Rows from expert 6 of block 3 of the encoder, named by matrix and row number. Rows with one number belong to one neuron. Each number is 50 + 12 x the weight over the matrix's rms, rounded and kept within 0 to 99. All counts start at 0.
# up: expert up (encoder.blocks.3.mlp.up, 16x160x320), inputs 216-269
# down: expert down (encoder.blocks.3.mlp.down, 16x320x160, transposed), outputs 216-269
up.63:81 51 37 34 64 73 38 42 64 69 70 16 46 57 77 61 34 25 04 68 30 34 63 52 55 55 08 99 06 45 07 44 69 41 73 30 16 33 24 22 39 99 69 92 94 05 96 23 45 75 70 63 58 26
down.63:10 42 70 52 42 05 49 83 24 33 50 72 44 80 45 16 58 88 52 24 57 55 44 20 50 73 70 00 77 59 99 64 46 66 02 83 74 76 60 66 31 22 34 00 24 99 27 53 34 32 63 23 53 93
up.64:46 49 50 50 48 52 53 54 53 51 45 51 48 52 51 51 49 50 47 40 45 54 47 41 51 48 51 49 51 46 49 45 40 57 46 47 60 48 50 48 48 62 51 52 49 49 47 51 45 44 51 55 55 52
down.64:47 46 54 47 50 59 56 46 42 54 50 55 41 49 52 53 55 54 44 58 53 50 51 53 57 50 54 52 42 49 46 47 45 43 53 48 47 48 53 47 48 43 44 50 53 40 60 51 53 59 53 46 45 46
up.65:49 51 55 58 46 52 50 54 43 44 58 48 48 46 49 56 47 53 51 48 46 50 47 59 47 49 49 47 48 43 49 44 59 54 52 41 46 58 58 43 49 49 54 52 47 47 50 43 51 46 66 49 48 45
down.65:50 61 45 52 54 41 49 37 53 56 42 49 47 61 51 55 44 49 44 60 54 46 59 57 59 49 52 54 50 61 50 57 56 47 52 52 55 49 41 54 55 57 45 65 51 48 47 52 63 53 51 53 50 52
up.66:68 49 44 56 50 42 43 46 64 41 62 35 61 24 47 77 49 60 61 36 59 64 43 41 25 52 56 38 56 79 51 34 62 37 36 55 41 52 42 35 56 45 40 45 59 65 19 53 76 31 45 56 32 71
down.66:39 49 54 46 49 51 45 49 67 30 52 48 59 68 60 68 50 72 42 42 38 47 71 60 37 56 44 64 60 54 77 62 38 27 44 29 54 45 39 53 56 38 46 56 41 31 77 38 44 58 54 61 51 47
up.67:43 50 61 50 45 38 50 46 54 52 43 67 41 45 51 46 56 42 59 47 47 55 47 54 55 50 55 46 52 50 55 52 46 47 46 45 64 45 61 40 44 47 38 46 54 61 47 56 57 45 45 52 52 42
down.67:46 53 53 51 38 42 42 62 43 54 52 50 50 49 49 52 50 43 57 58 40 41 51 46 57 56 42 52 59 51 58 58 59 41 53 56 50 40 35 56 40 48 42 54 58 58 45 42 43 48 53 51 47 49
up.68:26 32 48 52 32 51 48 50 50 53 71 88 52 27 58 60 62 53 33 52 71 48 61 61 50 58 24 16 70 45 83 64 68 14 39 41 60 45 47 51 58 67 42 26 38 85 92 38 73 59 25 31 50 43
down.68:65 70 76 29 54 43 60 72 49 32 71 16 22 87 51 22 00 54 43 62 56 54 04 69 89 20 55 98 73 49 37 42 43 59 77 65 36 60 35 24 72 78 19 68 65 46 45 63 01 51 69 31 35 61
up.69:45 38 38 57 55 42 41 49 50 47 40 57 57 48 39 49 53 56 46 49 62 54 52 51 51 40 56 49 43 51 45 59 51 51 53 62 54 59 53 56 54 60 50 45 60 49 45 58 51 54 62 42 44 50
down.69:52 52 54 48 49 46 44 51 49 63 54 43 51 46 49 45 49 42 54 50 41 45 57 50 48 52 46 59 45 51 53 45 43 53 55 46 63 54 56 45 53 47 45 56 52 37 57 63 41 50 56 54 49 46
up.70:53 40 43 51 49 51 50 62 53 49 48 47 35 43 57 52 44 54 49 40 50 48 40 44 55 50 46 42 47 47 52 45 46 51 46 52 68 43 43 50 43 41 54 47 49 43 58 52 44 37 56 55 62 51
down.70:54 55 54 40 53 52 57 48 43 47 47 39 44 60 57 48 53 54 48 50 58 47 55 47 65 50 43 47 48 39 46 46 58 38 65 43 52 47 61 49 54 56 46 49 53 54 49 47 42 52 62 51 62 52
up.71:55 50 43 40 48 50 46 72 56 44 56 48 47 42 54 53 48 48 52 46 44 48 45 55 46 62 55 58 54 70 42 62 45 49 51 56 40 50 60 45 58 58 51 48 46 52 53 53 56 48 61 43 51 63
down.71:36 52 53 48 47 39 54 40 59 44 40 59 44 68 47 48 49 56 63 49 56 55 43 50 44 41 46 47 41 33 61 45 47 51 39 32 52 56 36 35 49 53 43 47 51 50 43 40 52 59 52 51 48 35
up.72:36 63 54 60 30 37 43 40 32 61 49 73 38 54 36 57 53 54 48 26 40 63 33 42 49 32 34 49 69 39 51 67 39 40 44 33 80 51 49 43 61 45 49 50 43 50 56 54 50 50 56 60 50 52
down.72:38 67 42 51 57 68 45 67 45 40 73 54 58 49 50 52 34 48 50 42 65 52 58 77 63 56 43 47 49 56 61 50 64 26 44 51 37 40 56 40 52 65 52 40 60 58 43 55 53 43 58 30 31 47
up.73:47 47 48 46 53 47 62 56 47 45 45 61 54 51 53 46 48 48 59 52 50 50 44 50 47 48 49 54 48 45 47 43 55 54 51 51 56 46 54 63 57 57 50 45 47 41 50 45 46 56 54 43 46 47
down.73:51 50 49 53 50 52 50 43 53 56 54 42 55 46 48 50 51 47 48 58 43 47 52 54 53 56 44 51 58 42 45 48 52 52 45 55 43 43 51 54 39 44 52 55 51 42 52 51 55 67 41 48 50 53
up.74:40 54 49 50 49 48 55 59 54 41 42 55 54 53 51 60 52 43 59 41 56 53 54 45 46 51 58 54 45 52 51 38 41 47 46 34 53 66 53 52 46 52 48 44 45 46 45 55 47 41 45 59 49 49
down.74:54 58 45 47 47 53 44 48 60 46 56 49 58 42 53 49 52 53 41 61 48 58 51 53 56 42 51 55 52 53 47 47 52 48 56 55 45 56 60 45 43 55 52 52 60 55 53 47 58 45 48 51 41 41
up.75:36 63 54 47 38 45 44 28 55 59 41 41 48 53 49 41 55 39 53 50 49 36 42 57 53 54 59 38 51 41 53 47 52 50 54 47 66 43 46 51 35 61 50 41 48 75 43 53 54 46 56 56 50 56
down.75:68 60 39 40 64 57 69 74 59 40 62 46 66 53 34 54 46 45 37 40 51 45 40 40 55 43 54 66 57 42 21 52 53 41 41 47 53 37 51 51 55 51 57 58 64 35 51 54 56 51 46 56 45 53
up.76:35 60 64 39 40 73 39 47 61 56 41 41 77 46 43 48 44 77 50 46 56 54 46 52 47 53 37 41 43 50 74 50 41 59 54 48 37 51 39 45 56 48 60 52 49 48 43 61 52 58 55 52 43 41
down.76:60 64 46 52 35 40 46 44 65 42 54 62 36 74 74 51 36 32 37 68 44 58 67 51 56 58 54 72 65 54 51 62 51 53 46 54 20 42 64 45 59 73 64 58 55 60 66 37 45 41 46 52 52 46
up.77:52 50 52 60 49 47 55 52 43 53 50 45 52 44 45 47 56 62 37 48 51 37 60 50 38 48 47 42 44 47 53 53 54 48 63 53 50 42 50 52 45 50 53 57 49 51 43 45 49 52 57 51 57 60
down.77:67 47 42 47 42 55 58 47 57 45 48 48 41 47 42 50 62 51 48 54 58 46 47 55 57 49 49 54 47 52 51 49 51 49 60 46 57 57 47 50 43 47 55 47 49 44 50 54 50 49 48 55 50 45
up.78:57 52 47 52 49 43 47 51 57 50 48 51 44 54 52 48 42 51 38 47 55 51 47 47 50 57 53 50 49 42 50 56 54 50 48 52 46 54 44 49 51 41 50 47 50 47 52 58 56 41 45 52 50 59
down.78:52 48 61 50 50 46 51 47 51 45 52 59 45 50 49 55 46 52 54 52 44 49 52 45 53 43 45 48 50 59 48 51 44 44 55 48 51 59 37 53 56 56 44 44 60 50 52 55 50 40 46 51 51 49
up.79:44 51 52 33 50 54 56 45 56 53 51 61 49 54 51 58 46 19 78 76 31 54 45 75 50 58 54 28 47 38 53 77 36 40 31 66 59 45 61 66 45 49 64 25 33 60 44 18 61 52 54 56 63 55
down.79:49 57 74 33 47 36 58 51 60 34 61 42 26 37 53 50 77 78 25 44 49 31 27 56 66 26 56 50 65 53 41 38 45 80 57 47 59 23 44 43 58 54 67 57 56 31 67 50 65 51 53 55 66 51
up.80:52 49 38 50 47 62 47 53 45 56 56 56 54 50 44 48 51 46 45 55 58 52 41 55 51 56 50 51 46 51 47 59 54 55 48 46 48 50 57 53 52 59 54 54 48 56 52 45 62 41 57 48 43 48
down.80:51 52 46 48 44 51 59 44 53 52 55 50 50 45 44 45 40 52 47 53 37 52 42 53 53 51 50 38 49 52 58 45 47 67 59 48 45 42 49 42 57 65 51 45 54 41 57 49 58 58 51 48 51 53
up.81:44 38 53 42 23 49 44 48 43 45 47 47 43 56 51 43 37 37 52 53 75 52 36 63 58 56 47 56 44 42 75 39 40 53 43 31 48 71 27 42 58 57 27 56 40 67 63 52 28 51 49 56 58 62
down.81:51 52 63 75 58 44 58 44 68 66 61 59 69 48 41 52 29 45 36 57 28 73 54 63 43 46 45 58 44 43 53 56 64 39 48 51 57 44 67 45 45 61 52 25 46 43 45 49 23 40 62 27 57 65
up.82:91 55 20 53 84 39 57 62 80 48 70 44 44 47 80 47 58 00 29 61 35 37 66 68 61 46 47 75 40 63 37 51 33 54 35 36 32 45 79 39 49 56 23 66 65 24 81 72 04 52 61 49 41 69
down.82:40 47 63 61 37 54 55 53 40 53 07 80 56 70 22 51 38 73 83 67 62 77 54 50 50 54 58 25 49 41 68 65 40 57 46 65 74 65 28 67 46 10 73 38 32 77 26 18 79 34 38 56 58 30
up.83:50 40 36 53 42 60 43 44 50 46 45 63 48 45 34 59 54 47 51 48 46 47 60 41 47 49 45 52 40 43 58 40 56 55 49 56 49 45 51 68 53 55 43 51 57 48 61 43 52 67 43 51 44 48
down.83:49 42 57 50 55 49 65 48 42 57 50 54 60 57 56 45 48 49 45 46 71 50 47 59 54 62 54 62 64 36 59 44 50 41 48 58 43 49 54 43 57 46 53 57 40 40 53 56 56 45 30 57 57 57
up.84:41 50 47 64 46 53 54 48 56 51 53 60 55 59 51 48 50 49 47 54 51 39 50 44 50 50 54 47 52 50 44 57 41 45 48 50 62 60 62 47 42 61 53 41 36 45 61 61 49 45 60 52 46 54
down.84:53 46 47 52 51 53 58 48 62 57 53 52 49 46 52 33 55 52 48 52 40 53 50 54 57 53 47 53 43 43 33 52 48 53 54 39 45 53 43 50 52 56 56 49 61 43 58 44 47 53 55 45 50 53
up.85:58 52 52 44 43 47 54 52 56 48 39 40 51 62 43 51 52 53 48 46 51 44 56 44 47 53 60 45 51 49 48 44 43 56 56 43 58 49 50 48 47 49 50 43 47 42 58 48 49 41 61 46 55 36
down.85:57 47 50 45 40 51 56 62 49 62 40 51 36 51 52 49 54 58 47 56 42 49 52 62 65 53 53 53 49 56 44 45 54 44 53 54 60 53 60 52 50 51 48 59 46 44 55 48 55 53 56 40 49 57
up.86:44 79 53 57 50 56 59 67 44 84 37 45 55 48 58 21 44 41 49 50 22 49 48 81 58 36 39 09 54 24 53 87 45 22 43 58 76 55 55 33 24 51 51 46 42 36 78 53 61 55 80 47 51 60
down.86:35 21 42 50 60 48 27 50 44 63 40 67 78 32 33 82 57 82 33 25 81 81 74 35 17 61 59 72 69 73 45 58 58 66 30 42 31 35 67 46 61 51 92 43 44 70 28 50 99 29 08 70 21 30
up.87:65 38 49 54 51 48 52 45 57 49 51 59 59 52 58 53 46 46 54 61 48 42 48 44 52 49 52 61 49 47 56 51 56 53 49 58 50 52 49 42 54 44 49 35 55 54 57 49 48 53 45 46 56 51
down.87:55 50 60 50 51 40 45 39 51 55 52 40 47 53 58 58 40 51 58 53 54 48 49 53 61 47 50 51 56 57 47 45 53 55 53 51 46 47 49 49 45 44 55 49 52 48 55 49 54 43 55 58 57 52
up.88:45 55 47 52 49 52 50 50 44 55 52 53 51 56 54 47 45 50 51 50 50 45 50 48 56 56 54 40 44 52 44 44 49 47 49 44 50 42 54 50 46 53 50 46 48 47 52 48 44 54 49 54 55 58
down.88:50 50 51 47 48 51 50 47 50 43 46 45 52 50 47 50 52 48 53 43 47 52 60 48 46 43 52 47 57 57 50 49 58 49 58 61 52 51 47 50 50 52 51 51 43 50 50 44 59 58 47 50 49 53
up.89:57 47 49 36 48 47 62 45 52 53 53 55 54 54 48 51 39 40 54 41 61 47 50 47 34 48 54 45 56 59 57 34 49 54 45 52 56 56 57 56 39 39 47 47 34 49 45 47 52 52 59 50 51 37
down.89:55 45 58 55 53 52 39 46 53 43 36 51 53 47 51 60 68 65 53 58 57 50 47 67 55 51 44 59 55 43 46 50 58 48 57 46 53 45 47 45 44 42 42 48 56 42 49 54 43 57 53 47 39 48
up.90:50 45 34 45 76 50 39 45 47 51 50 37 53 58 55 51 77 60 44 44 41 45 74 47 62 59 39 63 43 62 49 46 52 36 38 38 53 52 69 34 58 62 55 57 47 49 42 49 47 57 60 66 61 50
down.90:46 56 39 51 41 45 37 49 61 49 59 33 37 58 72 50 39 69 61 51 33 46 47 37 40 67 57 43 44 44 64 60 40 49 56 52 28 38 65 52 53 47 52 33 46 65 52 56 43 27 73 66 45 46
up.91:52 51 48 49 63 51 48 46 51 48 54 58 57 42 63 55 50 53 43 50 46 50 52 60 63 47 47 48 50 55 49 54 53 54 51 40 41 45 53 40 56 51 57 42 45 55 52 43 50 50 56 38 52 65
down.91:57 55 40 47 44 53 35 52 65 57 56 52 48 56 63 44 49 47 52 53 45 45 42 40 48 53 53 43 40 51 50 50 53 56 44 54 51 47 60 53 46 55 49 52 57 54 44 51 46 50 51 49 53 46
up.92:49 53 46 57 50 51 55 44 47 54 54 52 53 44 44 46 51 54 59 55 50 49 48 48 48 51 51 53 53 50 59 48 51 54 46 56 55 49 54 55 43 41 54 54 42 53 53 59 49 48 45 43 59 54
down.92:52 54 48 54 45 51 48 46 52 46 38 61 50 57 57 55 49 44 56 40 53 50 52 56 46 44 50 52 44 51 55 51 52 59 53 41 62 51 58 41 58 45 48 58 52 52 58 55 47 47 44 52 47 42
up.93:44 48 51 51 57 63 58 60 38 43 45 44 50 55 44 40 52 50 52 50 58 53 47 46 42 60 50 39 42 46 46 54 52 47 48 52 43 37 55 62 41 51 62 44 47 38 51 44 41 57 55 49 54 53
down.93:51 39 52 56 57 43 40 50 46 54 45 42 49 56 53 54 47 53 49 42 42 47 63 49 46 43 54 49 44 51 51 51 36 50 65 43 46 66 53 46 60 47 51 50 48 57 52 56 57 45 63 56 60 52
up.94:44 49 60 53 49 53 53 52 47 50 55 52 46 46 42 45 43 54 52 52 52 47 45 51 51 55 40 49 46 53 54 58 52 64 53 53 48 45 42 50 51 48 52 45 52 34 46 46 47 44 58 43 48 49
down.94:46 54 58 51 53 49 52 45 60 47 53 48 55 48 61 51 54 46 56 50 53 47 53 38 49 52 51 40 47 44 38 58 52 38 54 40 48 52 52 47 37 44 42 57 47 57 48 49 56 48 47 55 48 57
up.95:46 60 56 50 46 49 40 42 61 48 55 50 46 62 52 55 44 59 50 57 47 41 56 39 38 33 45 53 54 55 34 47 47 52 43 48 52 45 50 51 40 49 53 53 52 55 49 70 40 48 62 48 41 37
down.95:40 56 52 51 49 53 39 69 47 52 50 68 55 48 59 59 57 41 51 51 50 42 50 57 79 47 54 64 50 50 51 41 62 50 67 45 50 36 49 42 61 57 55 39 44 47 61 44 44 58 45 49 74 65
up.96:57 56 47 56 51 55 52 41 50 52 36 50 51 47 52 47 43 42 52 51 51 58 56 47 47 52 55 47 47 51 48 48 55 50 40 48 50 42 56 53 47 52 50 53 46 43 49 48 44 44 50 40 54 57
down.96:48 43 47 54 54 47 56 46 47 52 46 53 49 48 59 52 51 46 54 52 53 56 51 47 57 47 51 52 46 53 51 48 51 45 53 42 53 53 48 43 54 46 57 53 55 39 55 56 46 63 55 49 48 49
up.97:40 47 57 36 51 40 39 46 54 39 47 49 63 51 55 46 64 46 43 44 42 38 54 45 45 50 47 33 48 67 63 49 50 52 39 37 50 74 44 46 54 64 53 48 53 48 47 47 55 62 56 49 52 62
down.97:55 58 65 37 61 57 57 39 47 52 49 50 41 47 57 47 36 47 62 51 46 34 44 52 74 52 50 69 43 50 64 55 28 43 53 70 44 30 42 44 50 53 46 55 46 30 56 43 37 32 66 69 52 60
up.98:47 41 41 65 40 51 47 41 57 53 47 50 56 54 57 55 58 55 49 42 56 58 45 49 53 46 53 45 40 50 40 57 45 51 56 52 57 50 56 46 64 61 46 49 61 59 48 53 57 57 58 52 47 53
down.98:44 74 65 44 62 62 47 66 48 51 46 51 58 32 62 65 42 44 55 51 51 40 40 56 31 55 34 36 49 65 51 45 49 43 45 42 49 48 59 53 34 52 40 49 39 41 53 67 56 57 57 43 44 58
up.99:41 53 60 35 55 34 55 47 41 48 37 36 45 49 54 55 44 36 61 49 56 45 46 47 55 62 63 46 62 44 52 50 41 31 43 36 42 52 50 60 48 59 35 47 45 56 59 33 67 60 44 51 45 55
down.99:58 61 47 41 49 55 54 53 35 52 36 43 56 50 56 42 48 56 47 51 54 49 43 45 49 45 40 55 45 47 37 21 51 62 74 59 63 39 46 45 72 33 23 52 43 23 56 40 37 42 69 53 64 40
up.100:48 46 53 49 51 44 53 53 50 52 51 51 47 50 46 44 53 49 48 50 51 44 45 39 47 54 53 50 51 56 50 57 45 57 58 63 52 47 43 56 51 58 55 57 44 40 52 56 39 45 56 53 50 60
down.100:61 43 58 57 47 56 45 56 56 42 47 46 53 50 56 52 54 55 42 45 53 61 49 64 64 49 64 50 44 45 43 45 50 49 56 54 64 55 48 53 56 41 47 59 46 51 47 43 47 54 57 54 53 52
up.101:57 46 53 47 47 48 49 53 58 50 48 55 49 48 49 40 54 41 57 51 51 47 53 47 51 51 54 51 38 54 46 51 57 59 46 49 56 54 52 40 42 44 54 48 50 50 39 52 52 53 55 50 49 55
down.101:56 54 61 50 51 52 43 42 58 46 48 61 47 47 57 46 59 54 47 53 45 44 54 55 54 35 51 57 48 48 43 53 40 41 49 46 49 54 46 50 55 56 50 63 56 49 56 50 51 44 61 54 51 47
up.102:53 44 34 58 46 42 56 56 56 53 54 49 65 44 60 44 45 49 51 55 40 43 46 59 58 45 53 49 47 48 57 55 55 48 46 47 54 44 50 45 43 40 46 56 46 54 52 48 47 52 44 53 42 50
down.102:42 46 54 49 54 47 43 45 51 55 57 47 54 43 48 65 59 63 52 56 43 49 50 54 40 51 41 61 50 42 51 53 40 50 47 57 56 51 48 55 57 51 45 54 48 49 61 42 58 40 37 50 51 45
up.103:41 44 54 50 64 53 51 58 49 51 49 68 50 50 48 54 56 56 68 45 39 56 48 46 49 52 47 59 54 51 65 49 55 58 57 59 49 54 47 53 49 38 53 58 33 43 48 54 52 53 52 55 58 48
down.103:60 61 40 46 56 40 42 33 58 47 50 53 54 50 51 36 51 53 56 50 57 41 49 58 52 43 44 44 50 53 61 51 55 42 41 47 45 53 47 48 40 48 47 41 57 40 56 55 57 43 65 56 41 54
up.104:49 51 43 48 52 85 15 57 43 66 50 52 37 31 49 66 37 14 40 35 52 50 82 37 76 67 46 74 52 43 78 04 25 45 27 51 34 65 55 75 35 59 60 66 38 36 69 15 51 55 37 81 49 33
down.104:49 64 53 47 28 39 51 21 48 45 62 70 31 67 49 51 60 64 54 49 39 43 26 67 70 58 43 26 60 56 72 56 73 54 43 19 52 38 44 40 60 43 15 27 49 56 65 59 34 21 65 51 67 82
up.105:42 53 57 58 43 78 33 94 55 65 51 00 87 40 53 75 49 99 52 14 50 62 74 70 56 20 03 65 60 42 67 38 80 27 43 58 36 69 59 38 67 62 53 35 48 72 66 64 33 49 21 58 52 46
down.105:32 65 31 26 35 48 26 46 48 89 76 05 51 56 55 65 52 61 11 44 74 82 56 40 39 72 46 24 59 23 77 67 51 36 32 32 50 46 26 42 38 49 63 23 31 72 78 27 63 27 28 41 50 60
up.106:51 49 48 52 48 49 53 62 55 55 48 49 42 52 44 60 45 54 45 57 49 56 56 48 40 63 40 58 54 47 51 41 43 50 49 46 42 46 59 34 52 58 48 46 42 49 53 45 55 42 49 47 55 44
down.106:62 47 61 58 56 49 55 47 58 47 49 50 58 55 53 50 60 51 58 53 48 47 46 51 51 51 56 52 38 41 49 49 49 54 56 52 44 35 43 45 50 50 48 52 45 54 50 46 53 55 46 51 41 60
up.107:44 50 64 50 50 53 42 53 53 55 41 46 49 43 45 53 53 48 52 51 57 48 46 41 51 55 48 51 34 45 51 55 53 50 45 50 44 49 52 51 35 39 43 47 49 52 45 46 49 49 45 49 56 50
down.107:53 47 50 55 48 54 52 34 47 56 51 50 49 63 38 40 48 60 51 56 44 50 56 52 52 48 63 59 54 58 48 42 44 45 60 42 42 51 39 43 58 52 52 49 63 45 53 49 51 46 59 39 51 39
up.108:55 33 50 45 76 67 28 20 59 48 51 33 42 39 62 68 69 47 51 44 43 39 70 53 45 64 39 51 50 54 51 25 55 35 50 38 50 57 53 53 47 63 50 57 51 48 37 31 50 50 53 60 54 54
down.108:49 40 34 61 48 41 63 61 39 44 47 41 57 31 62 34 59 66 57 58 14 60 64 53 43 55 48 44 58 58 69 67 54 65 29 47 54 39 61 56 74 37 48 32 39 81 52 32 47 43 53 53 71 71
up.109:31 47 49 10 69 26 44 61 42 00 49 55 14 99 19 71 26 72 19 33 99 56 22 00 36 10 79 99 64 74 35 37 43 34 80 42 33 37 00 61 57 49 70 77 20 82 00 27 57 54 69 38 64 85
down.109:34 62 21 67 33 35 39 57 22 65 62 09 65 35 42 37 43 05 35 45 47 25 37 32 64 86 29 00 71 16 72 37 57 28 19 48 69 17 84 47 37 99 32 00 46 72 97 72 00 23 28 56 44 50
up.110:47 55 47 48 58 55 52 49 43 45 55 53 48 53 42 47 52 44 50 47 53 43 50 55 52 48 41 53 50 52 52 51 51 52 44 51 47 52 54 46 51 49 50 51 45 55 42 49 53 46 57 56 48 43
down.110:47 44 50 54 55 63 48 45 49 52 48 47 57 48 55 39 49 45 55 43 47 46 45 60 54 55 53 54 52 59 48 62 50 56 58 52 54 49 50 50 44 45 47 47 49 52 51 57 46 61 48 60 50 54
up.111:49 56 48 53 48 48 52 51 55 57 52 47 48 40 53 49 53 46 46 53 49 49 55 47 58 55 50 51 55 52 54 52 53 55 42 53 53 50 55 55 44 51 49 53 50 43 43 54 55 48 55 46 52 55
down.111:52 51 52 52 59 47 53 43 47 40 45 50 52 42 47 43 53 50 41 45 48 51 52 48 62 44 47 57 55 42 46 51 46 51 58 47 57 51 45 50 41 49 52 53 50 49 49 44 40 56 42 45 55 43
up.112:24 52 39 44 55 89 48 65 33 46 57 70 36 35 57 80 17 57 53 33 60 97 58 39 22 63 40 99 57 58 49 75 36 75 71 48 55 54 56 38 67 54 66 44 66 79 43 32 99 42 39 62 23 19
down.112:51 62 58 65 24 24 62 42 68 24 64 75 45 53 73 00 35 87 27 30 34 56 16 62 60 33 37 24 60 55 68 98 57 37 43 39 44 50 57 26 45 60 66 15 43 37 70 70 26 55 65 20 75 54
up.113:54 45 45 60 47 53 50 48 50 57 50 53 47 46 53 41 50 51 44 47 44 57 50 43 54 49 51 50 59 50 50 54 56 46 50 50 55 53 59 50 48 47 50 50 52 41 55 55 49 61 56 44 51 58
down.113:54 41 45 51 55 48 52 46 58 57 44 42 40 53 51 56 51 45 55 53 60 51 54 61 57 42 46 49 60 51 42 52 45 58 53 47 47 46 53 50 51 47 56 55 49 40 56 47 42 61 53 46 51 47
up.114:52 53 44 46 47 49 50 44 51 43 51 53 51 56 48 52 58 39 48 44 52 60 50 45 44 51 56 49 45 54 55 48 49 54 49 55 54 45 54 54 50 50 54 54 49 62 41 56 41 51 57 48 46 51
down.114:58 51 57 51 54 62 48 58 51 54 49 51 48 43 51 46 53 48 49 45 54 39 55 61 55 48 59 41 46 55 50 46 48 40 60 45 42 52 46 44 43 55 49 52 44 33 47 46 54 49 49 56 47 52
up.115:38 45 67 53 47 47 81 23 56 48 29 85 34 36 41 25 54 62 60 31 55 91 52 73 06 51 50 68 62 59 56 59 49 72 75 29 93 55 72 22 43 41 60 37 44 54 44 30 79 40 47 34 75 50
down.115:50 90 65 38 48 55 41 58 34 57 68 32 62 59 41 61 45 27 65 40 15 52 34 46 23 44 26 40 56 38 45 34 54 50 40 71 49 49 30 54 55 44 47 35 61 34 44 49 56 48 48 54 32 43
up.116:41 45 49 51 49 49 59 54 50 46 56 55 50 56 49 42 41 44 58 49 37 49 50 43 42 55 42 53 48 39 52 42 51 47 51 42 57 51 44 52 43 41 55 46 54 51 48 54 41 67 58 43 47 62
down.116:56 51 44 44 45 44 52 45 53 53 48 57 50 40 55 64 49 44 37 51 57 51 55 55 52 52 42 47 46 37 50 54 56 55 55 44 51 47 46 52 48 52 40 52 48 50 47 55 54 60 50 41 46 46
up.117:42 55 55 55 47 51 49 51 50 45 46 50 56 46 50 53 43 47 45 52 56 39 61 52 49 47 48 43 47 44 46 57 49 45 50 41 39 46 54 42 42 49 58 54 55 52 54 54 37 51 54 46 57 51
down.117:58 52 47 51 52 44 50 47 50 59 48 54 51 57 61 52 49 49 52 53 44 47 42 53 37 46 54 45 54 40 51 47 50 54 49 53 43 58 45 47 56 42 54 53 49 44 55 49 39 58 51 48 51 49
up.118:33 50 48 55 51 59 47 36 41 50 39 59 57 43 38 50 57 63 52 41 41 50 46 49 35 47 52 50 49 44 38 49 44 29 55 43 55 49 62 50 59 51 52 32 39 38 51 51 66 52 41 46 58 44
down.118:63 58 40 38 45 37 39 62 45 51 56 45 22 53 64 50 44 47 53 45 54 60 57 36 54 40 52 52 53 56 61 55 50 51 44 51 52 47 53 43 51 49 52 51 46 45 46 49 44 44 55 57 53 46
up.119:62 46 64 62 36 32 37 99 65 87 61 99 71 22 23 71 64 67 01 63 80 90 72 74 35 38 51 62 52 29 82 48 43 13 06 67 89 47 64 53 57 34 68 63 42 02 99 28 35 83 26 53 37 36
down.119:52 81 54 18 77 49 67 26 89 29 74 06 52 52 30 50 22 63 82 76 59 76 22 71 63 39 73 89 68 75 33 63 72 45 52 13 23 34 39 39 37 68 13 54 33 54 44 80 54 39 43 39 25 54
up.120:38 51 40 47 53 37 41 41 46 60 52 59 54 54 58 49 47 43 44 55 51 46 54 53 51 47 55 35 47 55 52 55 55 50 40 49 44 52 55 61 46 60 49 45 46 55 45 42 46 50 42 52 48 62
down.120:40 38 49 52 41 52 53 39 54 47 46 44 43 45 52 48 46 45 67 58 44 51 49 56 53 47 53 49 50 39 51 42 44 60 45 46 49 57 40 50 56 49 49 38 53 60 55 47 56 48 52 49 51 34
up.121:50 33 51 51 56 40 34 47 46 45 58 60 42 67 45 38 44 39 27 45 55 41 46 43 37 57 42 17 48 55 45 38 44 46 53 65 32 61 51 52 42 52 55 51 50 69 52 49 72 35 66 41 55 57
down.121:70 39 35 62 42 51 59 28 44 60 25 43 65 34 51 59 33 35 65 65 29 61 49 67 72 53 50 58 56 51 53 72 60 64 49 47 41 54 68 55 58 36 46 36 54 35 57 41 59 50 43 61 45 35
up.122:51 59 55 52 48 50 41 44 57 49 45 48 42 57 56 46 52 41 48 49 53 43 47 51 46 45 54 48 58 54 53 53 52 48 45 47 50 41 49 47 43 52 55 41 49 51 47 54 51 54 51 39 52 49
down.122:51 49 48 51 47 47 44 57 56 47 51 40 46 51 51 54 60 47 53 53 52 51 54 50 56 46 49 48 52 59 48 50 58 40 52 49 52 59 49 45 50 52 53 48 50 46 47 54 57 57 52 55 46 50
up.123:72 39 53 59 59 51 63 49 59 51 66 23 31 36 49 30 47 43 21 48 50 44 37 61 44 36 54 62 31 33 35 76 69 46 54 24 53 45 45 35 23 71 67 59 46 47 83 67 29 54 48 56 59 49
down.123:40 57 56 23 40 53 43 74 76 76 26 48 55 43 19 48 33 41 55 53 42 31 40 28 40 68 61 33 63 51 76 42 60 50 38 50 81 41 43 65 37 45 60 39 62 88 53 24 39 34 66 64 40 60
up.124:46 61 79 48 59 48 80 46 81 00 34 75 55 10 69 24 36 53 99 43 47 44 27 99 61 65 37 87 47 48 11 56 41 46 90 42 56 49 37 43 48 65 02 47 52 42 00 13 24 28 68 17 39 67
down.124:23 66 07 99 41 79 38 10 31 37 61 00 72 99 29 50 44 23 58 32 26 72 57 60 03 51 37 27 65 61 72 66 23 17 53 39 36 81 66 52 55 61 28 16 76 32 53 55 94 30 02 25 11 29